Weights of a small audio captioner: waveform 16khz input, trained on synthesised sound scenes: up to three everyday sounds over a background.
Rows from block 2 of the audio encoder of a small audio captioner, named by matrix and row number. Rows with one number belong to one channel. Each number is 128 + 32 x the weight over its row's rms, rounded and kept within 0 to 255. All counts start at 0. Numbers have three digits each. After the name is the row's rms in percent of the matrix's.
After each channel's rows are labels from the 100 clips, of 14976, where the channel reaches its highest value: "strongest on" is what is common among them. Only what is clearly more common there than usual is listed. The data: synthesised sound scenes: up to three everyday sounds over a background. In brackets: how many of the 100, against the usual share in percent.
# convs1: first pointwise conv (encoder.blocks.2.convs.1.weight, 160x128x1), inputs 0-127
# convs3: second pointwise conv (encoder.blocks.2.convs.3.weight, 160x160x1, transposed), outputs 0-159

convs1.42 088:104096157140135151157175166112092104112115144174191102080119098083110147136126133087062092102141108096154155135137173131129157162061186143133106145145158138100145092122117102161099136177114099125129132129113062142155118087165123160097142083111101125127206159146148117167165163130157117119145110090093130127118048085123184073166130151128091140183081055086104136176105076131135198119085
convs3.42 101:166199108111126132187098087101146131146174090131116160133132124138087135170159124145075138118146113089114148142116154101148120079115127131102110074127073179171159110074119138169094061148183198107118111117126130137130188161175092085112175168154132108058147173119086110061150103130099147110134159120141108157090087136118094059136132114130104179136130142193178096102131109120126085198084143112170078114070185085111121135118120090115169082131157119075115097176076099140149101128134143
strongest on: glass breaking (86 vs 5.1); first sound: glass breaking (66 vs 2.6); number of sounds: 1 (66 vs 33.5); text has "thin" (30 vs 12.1)

convs1.49 104:095124134128131123129197163165128151114153142119148104108122124151146220080225094120111135150158127145060153108102109194116144146133124125152151115125108131099120110144173147130139134087129110100177166130126119144065133192066118134110094123173144152183195177085104146132097119133102182169080110074122139200165124148158057107130120153098115093142150135156124058064163152120103134123118
convs3.49 100:044181091148121109078154151117082085105078093109163138157093116069124147129108173138149142156186120140137133093108147090114140118101079136136045089127143087082118192086154172111072116074136166130119088153138132123117134088156131149108159061153150130132094123100125117104155152122090077122133146163097111188085093143133142114085164163145093160101054054144048153130072117092099190097149171190114150110131083119093104142177117125115139161130127106075129099139126107119128118165108125
strongest on: background: none (49 vs 22); car horn (35 vs 5.1); barking (33 vs 5.1); first sound: car horn (30 vs 2.6)

convs1.76 103:147160169120125108145086162141106127152122170130099091178108090129147149145156111137094149095083142061068128137110144119099134135098143142171145113090169117095131129126137117119182124103148102124076143154149212178127144075110090076165086123160062093122089095167179090149106103109138084106111125191142203120132098173190088171146082171112099116145132109142133136052167171127180172111124
convs3.76 106:150162172055083143130141099138069065164128114147083119110136188160085145148139162102113109122129153177064133104108092100119124117151089137101136085182164139085128142160084063143142116134100129150155116171132076110151116098151128118190129138105158169110118135081149161094185120061070202162121133049125135117117099126077159188159123154162146099162089068149112127102121089133126122156115127147158095098147144086094118103137091126071087177158079125128170086150109070125140093114077144
strongest on: glass breaking (31 vs 5.1); coin spinning (31 vs 5.3); first sound: glass breaking (25 vs 2.6); first sound: coin spinning (25 vs 2.6)

convs1.148 098:186153201165137195097104137140105068127148194135169082165115131176130163176160174099101158102110121176126162130081177163102146160111150122101113100163174150146122137123087074160126113133094130110102102096177110145139152097150092147159132155140115129099155110178138112080134153104134125151102144152124105129114075121096121100185092158120124164124105021140198144173123141110155131093050
convs3.148 096:120127129113135142088106113148082094118162123140139104142138113161112079083137127067112155119091148053106143126182080139127163078138104121097114091124209133164097138161170126151109082082153175136126050098133112152075144133151114111171127115144172117096122138168143088156166164083087145151099159100143150092132147147142217131065175119080122050111118041067112120118094131059131088125147127143135106049196117126094158133151135097100138145162110164140128160133166133117081158091125114
strongest on: background: none (76 vs 22); number of sounds: 1 (74 vs 33.5); whoosh (26 vs 5.2); first sound: whoosh (25 vs 2.6)

convs1.7 093:154139075106178165116141119184086158119142124065118168091118102162096133139111100134121110167076105145065180165090121077103136145108162102095143168145061138155156111082080166141144156091148136128080125180120174149139117146114133095097135127070136169114171105083125138163084108103127141107179146112135086109122168154157096089161135122111121095097153129159081162071098125099216054115181
convs3.7 096:143128145131092167080116131058097180097118152138089094111155178082141097141114108111088140103087095122073200134112174132112123106057171140154172131129134118129149116151147140154146091157195123040104120147090133122105133074149090102158136076162131128088126146075092078176104167159163085151125138143135105106119197119156145138136095090144117150147123144132153121108127133043106106074160141152082134103178139077105158111168153138127141136068140071115106164147186146121052194095116097
strongest on: number of sounds: 1 (74 vs 33.5); background: none (55 vs 22)

convs1.97 109:145158157145102168097066125156147176095137070166080102153088117082137184067176112147088090152101126126081151107141054100140089123117131136136117151147110105135098093116149108124122196092124160095155097174088176162095156124159097120142103090090146147148137120123053139131090106129155079198084143111131112039111110112093070121087089102124156107137140073152136124153165166152112103170160
convs3.97 114:050092123141163163140115069139110154108145115128080151172114126121131161172140137108141110129147103130160109118151192135164160129143168105142142173048167096117162165128138213158112042137124151078171104161134147128136115097138174157144152109181181152153114126154098131138089152181084103148115124185113177170135102131119111145156129115146119106098152121143106195112141120188124132108111141153143167098100135131138153147146159222149141121180094166171168101205085135093173099196138071
strongest on: background: none (69 vs 22); number of sounds: 1 (66 vs 33.5); knocking (29 vs 5.7)

convs1.69 098:178081186183132127115117073122115105084129116148166105089099189170112168152091156162170104168118148119134111144109104117104163082177076110186095177139090130128146151159112101153102111096069122095143135099092101082096144105105091120104122144172184163198177137136110137141175189087145077146123137108174103162137111106154132113146136149118144199138110037144154084135121149140152113079156
convs3.69 093:118213122130082149083099125169101128057110108040101129117122139055113073085124169121180089087087137174089147109097130182152096122119149136061136126118179150112082124194143173144117109135098107120118113123108068155073097103094131145138149133092122108137102120115154135146152108110129131058154160121115092068095118132136159128174074153099151085105125126140107134090110168091082114178087131149163129108125127080110104102182126099154058091135118076128082094144146108133099193097076103
strongest on: background: none (62 vs 22); number of sounds: 1 (60 vs 33.5); door slam (27 vs 5.5)

convs1.37 087:113144131138184095139143103103147154115117187131172117142174102130085134093127136126151147131090147155123091111165101103126103049086145060165175114098117159194137149102141126110171164099154134170128136112140189129091087076149131165102167104102137111110157201143178110173135122138114186134107107107096082092154084065144150114141138114092133178104130218089118120168114077118077097127198
convs3.37 104:174132134113150117146125103124144104125176121138138137134145131137111110182160069141088095099103099121131199185106185117102128161130153142121198125124124126156164107125189095101110106119133141174106169138118137177115193128145100130157113113209113124107146115215126179144198193101128107143121140125094093173099149127131115149121182047139206102205117218143203146115163145122138143159093134142159159089155145143101131128181168101132154147102141072139153104115119150117110121195125160
strongest on: background: none (49 vs 22); frog croaking (37 vs 5.4)

convs1.91 103:117144187146135154105118094094132080111194105147165133115115153088076142187128119176155160154037134118158132096123117156145087185106117120086133119173109124197149113111101093094148143148116165171112110116110075137084139095167131125162148077170125127072094158089111160106090165123092163143066180143090121153132133175129118131168182176115069155172142113178165168196144113151118136111108
convs3.91 100:157114167144162066145091178096176153152077156099115100089101096104168109168135116085142134057121105130117110113111143121108147142146095083138099087138118138189105146029138119150153131128143168120130216142064222147137155151140202140105114104109139115124180158148126089085106076119103123129125160119124121100140175130168121162085092162141166118096108142154132127061136177119126135098085139131125091150148118154085150172129172145113164173157095144063169159057110118135146069125168148
strongest on: glass breaking (66 vs 5.1); number of sounds: 1 (62 vs 33.5); first sound: glass breaking (54 vs 2.6); background: none (54 vs 22)